{
  "decoder_positions": "sincos",
  "init": "torch_default",
  "adamw_lr_other_params": 0.002
}
Rows from block 3 of the audio encoder of a small encoder-decoder audio transcriber, named by matrix and row number. Rows with one number belong to one neuron. Each number is 128 + 32 x the weight over its row's rms, rounded and kept within 0 to 255. All counts start at 0.
After each neuron's rows are labels from the 100 clips, of 14976, where the neuron reaches its highest value: "top examples" is what is common among them. Only what is clearly more common there than usual is listed. The data: Morse code for random letters and digits, with fading, noise and interfering tones. In brackets: how many of the 100, against the usual share in percent.
# fc1: second MLP up (encoder.blocks.3.mlp.fc1.weight, 384x128), inputs 0-31
# fc2: second MLP down (encoder.blocks.3.mlp.fc2.weight, 128x384, transposed), outputs 0-31

fc1.261 [103 141 143 125  79 103  80 117  98 125 102 107 150 118 119 146  94 131 112 110  68 173 110 156 110  97  87  81 127 133 135  63]
fc2.261 [166 160 115 107  89 146 161 128 113 138 121 153 164 138  57 148 134 139 144 106 133 136 131 158 117 178 177  90 150 169 117 179]
top examples: quiet level (98 vs 28.5); fading (63 vs 29.9)

fc1.378 [161 112 103 135 119 160 160  75 143 120 153 173 182 127  96  87 106 110 110 175 107 157  95 125 158 126 128 139 122 115 109 141]
fc2.378 [ 74  82 140 136  99 100 149 145 145 166  89 116  70 114 134 190 114 124 152 154 158 139 156  95 113 129 159 131 170  83 140 103]
top examples: quiet level (74 vs 28.5); fading (73 vs 29.9)

fc1.183 [112  92 147 181  91 155 126 122 128 111 124  69 125 141 117  96 122  98 159 164 130 163 130 160 155 170 188 137 133 119  82  71]
fc2.183 [179  99 135  91 170 136 116  91 145 109 125 107 132  70 124 120  98  57 138 140 133  75 169  96 107 150 122 156  88 116 107 104]
top examples: speed: slow (64 vs 33.4)

fc1.33 [174  84 142 155 109 121 148 136  97 168 148  61 140 102 135 101 141 110  75 118 105 104  96 160 137 133  79 134  77 115 183 115]
fc2.33 [122 124 146 143 182 193 135  83 206 137 171 219  72 176 124 119 145 160 132 119 104 141 134 128 112  85 115 140 184  78 130 124]
top examples: speed: fast (99 vs 33.1)

fc1.339 [132 111  89 109 143 111 164 130  49 131 164 126 144 145 124 199 112  97  73 167  83 176 131  75 169 151 133  62 146 113 120  91]
fc2.339 [109  77 143 134 150 129 113 156 127 137 114  87 131 140  91 120 125 126 170 101 135 145 108 132 129 100 135 182 119 173 131 156]
top examples: speed: medium (79 vs 33.5)

fc1.238 [ 99 130 140 160  82 112 127 154 133 119 129 160 151 126 101 127 152  87 144  96  22 124 124  77 165 145 131 151 160 129 135 142]
fc2.238 [117 113  99 108 140 175 116 175  68 100 120 147 179  71  80  86 115 174 128 154 105 165 123 175 138 168 111 105 107 152 107 165]
top examples: reverberation (87 vs 15); fading (81 vs 29.9)

fc1.141 [138  96 164  99 115 163 108 103 145 164  96 110 100 113 101 186 134 103  90 128 151  88 139 130 149 152 120 169  94  60 129 145]
fc2.141 [103 144  57 102 120 132 124 138 150  91  99 121 171  99 144 100 133 132 130 107 121 118 110  88  81  85 137  74 164 198 102 142]
top examples: reverberation (74 vs 15)

fc1.338 [134 150 131  86 139  44 130  93 102 136 153 133  93 127 201 135 182 136 144 129  90 139  89 117 191 133 163 120 124  92 109 125]
fc2.338 [ 97 137 141 206  78 103 156 173 181 133  88 155 129 132 188 158 145 147 107 148 159 149 118 172 165  85 135  81 132  93 140  92]
top examples: pink noise (45 vs 20.8)

fc1.110 [133 132 158  83  85 123 121  84 103  95 166 146  96 167 100 110  98 129 131 187 113 149 181 132 164 135 155 168 169  74 155 120]
fc2.110 [119 177 118 106  91  96 142 115 135 139  95  91 170 130 156 150 175  63 123 134  89 153 163 126  88 130 118 145  86  98 178 161]
top examples: the character "i" (48 vs 13.5); the character "e" (32 vs 13.7)

fc1.172 [158  74 135 171 118 134 136 159 107  94 176 120 113 175 136 213 126  97 102 163  83 114 180 132 117 122 120 120  93 189 183 117]
fc2.172 [107 195 136 113 108 127 139 139 148 158  80 127 123 135  85  85 101  98 149 138  83 183 158  77  64 162 147 155 136 120 117 171]
top examples: fading (87 vs 29.9)

fc1.224 [160 131  97 127 175 107 121 155 116 164 112 128 217  99  98 157 114 123 139 156 100 123 110 100 142 172 100 104 117 108 120 133]
fc2.224 [ 85 116 108 147 179 106 111 100 123 113 113 115  74 131 150 138  83 119  91 137  76 148 140 167 163 163 122 131 131 159 135  95]
top examples: fading (76 vs 29.9); speed: fast (67 vs 33.1); pink noise (49 vs 20.8)

fc1.361 [100 121  98 113 138 128 130 119 120 140 157 104 134 173 112 122 114 156 122  93  75 144  60  95 102 107 101  77 165  97 110 162]
fc2.361 [167 134  86 129 120 119 183 158 108  41 109 139 113 127 119  71 130  76  82 130 130 127 202 137  97 137 140  97 148 123 176  93]
top examples: reverberation (63 vs 15); the character "e" (54 vs 13.7)

fc1.87 [121 122 108 150 107  87  94 137 113 161 170 144 187 130 102 152 174  42 149 154 179 139 133 129 109 155 135 141 148  91  88  78]
fc2.87 [167 141 128 195 131 143 112 153 100  70 124 178 143  90 133  76 145 207 138 109 106 103  72 173 152 158 141 146 153 146 114 122]
top examples: clipping (32 vs 7.5)

fc1.16 [157 149  65 120 114 174 163 119 156 128 160 102 153 126 181 132 164  89 188 121 149 129 147 164 131  76  99 136  85 127 116 127]
fc2.16 [ 34  79 132 128 132 101 107 161  56 142  42  95  88 140  71  84 128  98  68  98 152 112 124 145  94 160 187  99 143 136 182 146]
top examples: fading (72 vs 29.9)

fc1.312 [205 141 149  59 113 157 157 162 135 152 144 106 110 131  53 118 122  91 148 105 156 121 148 161 148 141 153 139 101 102 164 129]
fc2.312 [ 80 140  98 162  95 138 102  94  89 101  94 149  62 117 142 174 137 149  97 108  93 133 116 149 109 104 136 114 176 153 136 128]
top examples: fading (62 vs 29.9); reverberation (52 vs 15)

fc1.96 [181  90 109 154 174 122 117 106  95 180  90 138 138 126 139 145 140 193 169 177  87 113 176 145 130 168  83 180 126  94 155 144]
fc2.96 [ 96 130 132  76  73 127 142 161 130  84 149 108 128 129 106 135  90  87 127 165 186 167  63 109 129 169 101 113 107 137 147 139]
top examples: speed: fast (73 vs 33.1)

fc1.102 [139 127 163 121 109 158 117 167 134 104 146 175  86 154 118 204 174  68  61 142 131 121 172 119 146  94 120  62 112  97  92 112]
fc2.102 [147  83 115  99 133 125  63 136 101 159 155 127 132  86 126  90  81 173 186 155 120 118 146 105 169 123 113 116 148 164 131  93]
top examples: reverberation (69 vs 15)

fc1.349 [104 151 117 160 154  96  73 129 139 126 152 150 133 119 125 168 157 140 194 172 119  99 152 181 121  62 129 132 183 107 129 111]
fc2.349 [111 127 155 137 165 153 167 197 141 144 144 109 178 134 143 146 173  89 131 112 161 120 110 151  83 103  87 181  71 118 128 116]
top examples: the character "e" (33 vs 13.7)

fc1.94 [ 92 168 162 139 172 134 167 134  76  77  76 133  91 163 167 123 144 162 101  93 125 140 118 129 143  91 114 131 111  88  91 119]
fc2.94 [117 101 138 137 126 145  75  71 154 122 136 151 117  80  61 161 151 145 159 199 125  96 120 155 179 128  84  85 106 125 176 107]
top examples: reverberation (46 vs 15); clipping (26 vs 7.5)

fc1.178 [130 146 124 136  88 119  82 115 115 208 140 176 182 116 137  75 104 178 125  87 137  73 122 138  83  76 128  74 118 138 133 198]
fc2.178 [136 102  90 126 120 164 115 132 158 120 191 111 133 132 116 142 166 114  99 154 151 185 180  69 112 137 166 103 122 134  80 131]
top examples: fading (96 vs 29.9)

fc1.272 [127 184 152 114 108 119  97 130 109 165 120  99 115 193  90 132  92 101 101  92 133 101  70  72  93 164  69 181 157 194 118 101]
fc2.272 [131  91 110 138 141 117 153 147  97 171 119 187 123  76 105  51  93 118 137  72 155 150 135 138 119  77 134  83 143 149 119 135]
top examples: the character "e" (57 vs 13.7)

fc1.371 [143  59 136 106 154 145 127 152 157 165  87  97 165  89 102 106 166 131  96 108 117 155 119  92 120 173 100 114 104  81 122 155]
fc2.371 [ 99  92 121  99 122 166 118 163 154 126 154  97 110 144 155  95 134 152 125 118 115  78 120 100 131 155 112 125 109 101  94 102]
top examples: speed: medium (68 vs 33.5); the character "0" (31 vs 10.6); the character "9" (29 vs 11.3)

fc1.1 [150  75 148 135 168 123 120  90 163 139 141 112  75 134  94 129  51 108 103 148 166 154 108 146 133  91 129  91 128 158  95 199]
fc2.1 [ 91 152 128 156 149 167 135 108 132 143  92 131 115 140 119 124 140 193  77 108 153 148 146 137 123 114 139 178 110 139 172 160]
top examples: pink noise (53 vs 20.8); reverberation (42 vs 15)

fc1.49 [ 97  96 114 174  99 134 186 170 159 144  78 138  66 164 117 123 147 104 168  98 135 187  73  93 107  95 105 181 106 128 116 177]
fc2.49 [100 109 140 134 145  96 131 148 117 165 119 121 136  88 149 145 116 196 142 138  80  85 163 156  90  90 156 114  99 104 185 109]
top examples: the character "i" (39 vs 13.5)

fc1.368 [124 158 160 121  99 151 116 153 105 135 119 185 122 122 152 140 134  91  89 186 107 109  79 177 169 204  93 121  91  64 117 105]
fc2.368 [104  75  93 154 105 180 103 118 171  96 172 125 170  88 105 149 147 158  88 107 130 118 131  66 129 141 122  89 181 104 148 146]
top examples: pink noise (57 vs 20.8); reverberation (37 vs 15)

fc1.302 [135  95 102 160 160  97 140  84 119 105 132  87 135 171 142 136 163 147  80 143  89 117 140 152 112 120 145  28 188  96 167 155]
fc2.302 [108  88 147 110 109 178 110 119 116 117  90 161  83 130 100 105 155 139 215 192 134 170 166 143 189 154 137 158 129 107  68 158]
top examples: the character "s" (32 vs 13.3)

fc1.3 [139 161 176  98  63 135 100  84  94 138 164 139 142 137  65 145 137 120 176 103 167 143 117  81 152 135  87 152 115 105 154 137]
fc2.3 [103 129 120 101 118 144  90 156 141 112 102 149 145 159 178  79 109  93 105 190 186 152 129 169 124 136 141 169 138 172 138 115]
top examples: the character "n" (30 vs 13)

fc1.219 [101 162 182  92 179 130 162 134 171 137 131 122 137 127 120 103  95 148 133 147 149  58 182 166 157  86  91 115 102 114 112 149]
fc2.219 [118  86  70  67 132 113 120 125 110  98  90  99 140 117 140 127 149  98 214 170 156 154 180 151 110 165 106 103  99 126 122 126]
top examples: quiet level (57 vs 28.5); reverberation (42 vs 15)

fc1.171 [ 94 101 133 161 110 127 109  99 161 130 136 171 190 123 101 118 122 101 123 195 118 131 176 108 144 128  77 156 130 154 189 115]
fc2.171 [142 143 119 178 141 108 151 153 140  63 128 124  66  98 157 138  78 161 100  81 160 119  96 147 117 162 170  99 123 145  83 138]
top examples: clipping (59 vs 7.5)

fc1.280 [130 145 139 153 115 118 147 108 105 127 130 121 130 138 168 148  93 112 104 127 133  71 105  97 113 146 182  87 171  81 134 128]
fc2.280 [198 128 116  97  93 162 156  95 106 130 141  62 106 104  94 129 133 174 157  94 159  78 158 154 161 160 113 114 147 174 121 126]
top examples: the character "j" (28 vs 11.7)

fc1.207 [ 77 146 122 170 147  50 134 172 114  98 140  50 105  84  81 125 117 115 134 155 181 171  64 164 137 135 114 105 111 101 128 125]
fc2.207 [150 147  95  99 153 126 138 102  97 135 168  98  98 129 138 200 166  97 135 132 135 156 100 121 192 105 167 121 110 120  95 101]
top examples: the character "2" (36 vs 11.7)

fc1.104 [172 152 109  79 149 165 127 144 102 105 170  60 125 137 122 143 125 130 118 148 133 163 141 106 119  91 124 185 134 130 156 107]
fc2.104 [ 87 123  65 126 175 100 116 143 144 153  67 155 137 172  80 155 137 145 123 134 143  74 125 107 136 112 162  90 154 116 111  95]
top examples: clipping (45 vs 7.5); reverberation (34 vs 15)

fc1.70 [137 114 151 132 133 146 163 194  99 203 147 120 103  60 172 137 102 130 163  86 153 157 107 117 109 166 182 111 149  71 152 135]
fc2.70 [ 47 174 109 145 106  62 156  74 182  97 137 171 149 143  98 112 147 107 101 178 132 124  71 158  76 135  70 160 123 166 182 138]
top examples: quiet level (70 vs 28.5); speed: slow (65 vs 33.4)

fc1.331 [122  72 136 152 184  34 100 144 111  94  98 174 177 131 137 138 113  96 158 102 139 158 125 178 120 211 130 146 110 162 123  93]
fc2.331 [ 75 163 106 140 128  91 129 115 124 108 112 136 123 162  87 123 118 137 140 145 117 128 148 124 168 111 118 118 111 128 118  99]
top examples: speed: slow (85 vs 33.4); fading (64 vs 29.9)

fc1.212 [133 111 178 142 127 108 126  99 134 178 187 138 155 132 100 130 122  68 178 131 125 172 102  36 130 187 135  84 107 155 100 136]
fc2.212 [ 81  81 104  93 160 148 113 112  94  99  70 105 134 177 125 116 154 152  94 109 122 134  86 157  74  83 156 130  86  88 158 141]
top examples: mains hum (43 vs 19.7)

fc1.217 [111 129 120 134 121  87 145 138 118 152  94 164 170  86 126 129 173 131 114 144 108 160 164 129  77 118 153 163 146  66 136 105]
fc2.217 [137 106 129  92 170 168 126  86 149 134 159  76 140 117 138 128 125 136 127  99  81  88  48 153 149 131 140  94  75 126 172 139]
top examples: reverberation (43 vs 15)

fc1.281 [190  78 111 129 104 177 175 122 136 124 180 120 114 178  98 101 122 180 168 187 138  73  82 206 182 108  66 121 143 131 155 129]
fc2.281 [162 129 179 118 112 135 198 102 137 163 185 134 153  62 126  77 185 141 146  84 114 145 149  81 148 151 162 165 165  93 114 104]
top examples: quiet level (72 vs 28.5); speed: fast (60 vs 33.1); the character "a" (34 vs 12.4)

fc1.105 [107 141 145 141 153  91 134 110  90 102  53 110 116 104 149  87 173 102  61 162 175 191 127 149 130 113 103  70 140 192 118 181]
fc2.105 [ 78 166 102  89 129 144 196 170 112 164 113 118 168 126 172 106 159 145 103 169  92 108  79 121  73 139 108 177 138 100 115  90]
top examples: reverberation (79 vs 15)

fc1.191 [155 132 144 197 136 114 138 163 100 173 137  95 112  87 220  69 127 154 127  38 127 147 127  71 125 164 162 166 122 112 167 140]
fc2.191 [126 112 107 118 140 182 158 124 134 112 155  76 129 125  96 133 171 143  98 161 117  82  93 115 101  86  93 136 136 176 143  89]
top examples: quiet level (65 vs 28.5); speed: fast (64 vs 33.1); the character "3" (30 vs 11.9); the character "4" (29 vs 11.5)

fc1.362 [135 154 135  87  70 223 109  91  80 112  93 100 178 166  70 104 105 138 159 102 128 119 166 100  60 109 106 124 113 106 100 169]
fc2.362 [123 107 112  65 161 130 113 139 165 154  89  96 125 169 120 167 138 157 139 141 141 130 125 179  63  48 173  86 150 136 115 171]
top examples: fading (65 vs 29.9); speed: slow (63 vs 33.4)

fc1.351 [ 78 146 162 107 125 122 170 123 157 116 137 117  87 106  62 126 143 104 121 189 108 158 160 145  97 111 175 159 161 111  86 107]
fc2.351 [134 144  90 151 152 135 103 162 134 129 161 142 133 101 106 149 103 182 100 128 163 140  67 125 110  71 191 148 150 129 147 117]
top examples: reverberation (50 vs 15)

fc1.137 [141  88  96 197 125 168 188 133 102 109 127 116 112 123  75 124 139 169 141  88 115  70 102 115  84  83  89 115 167 124 192 160]
fc2.137 [164  98  96 126 187 131 117 138 174 114 133 122 145 141 139 154 156 116  97 154 106 137 125  75 152 175 125 164 140 125  53  70]
top examples: the character "i" (54 vs 13.5)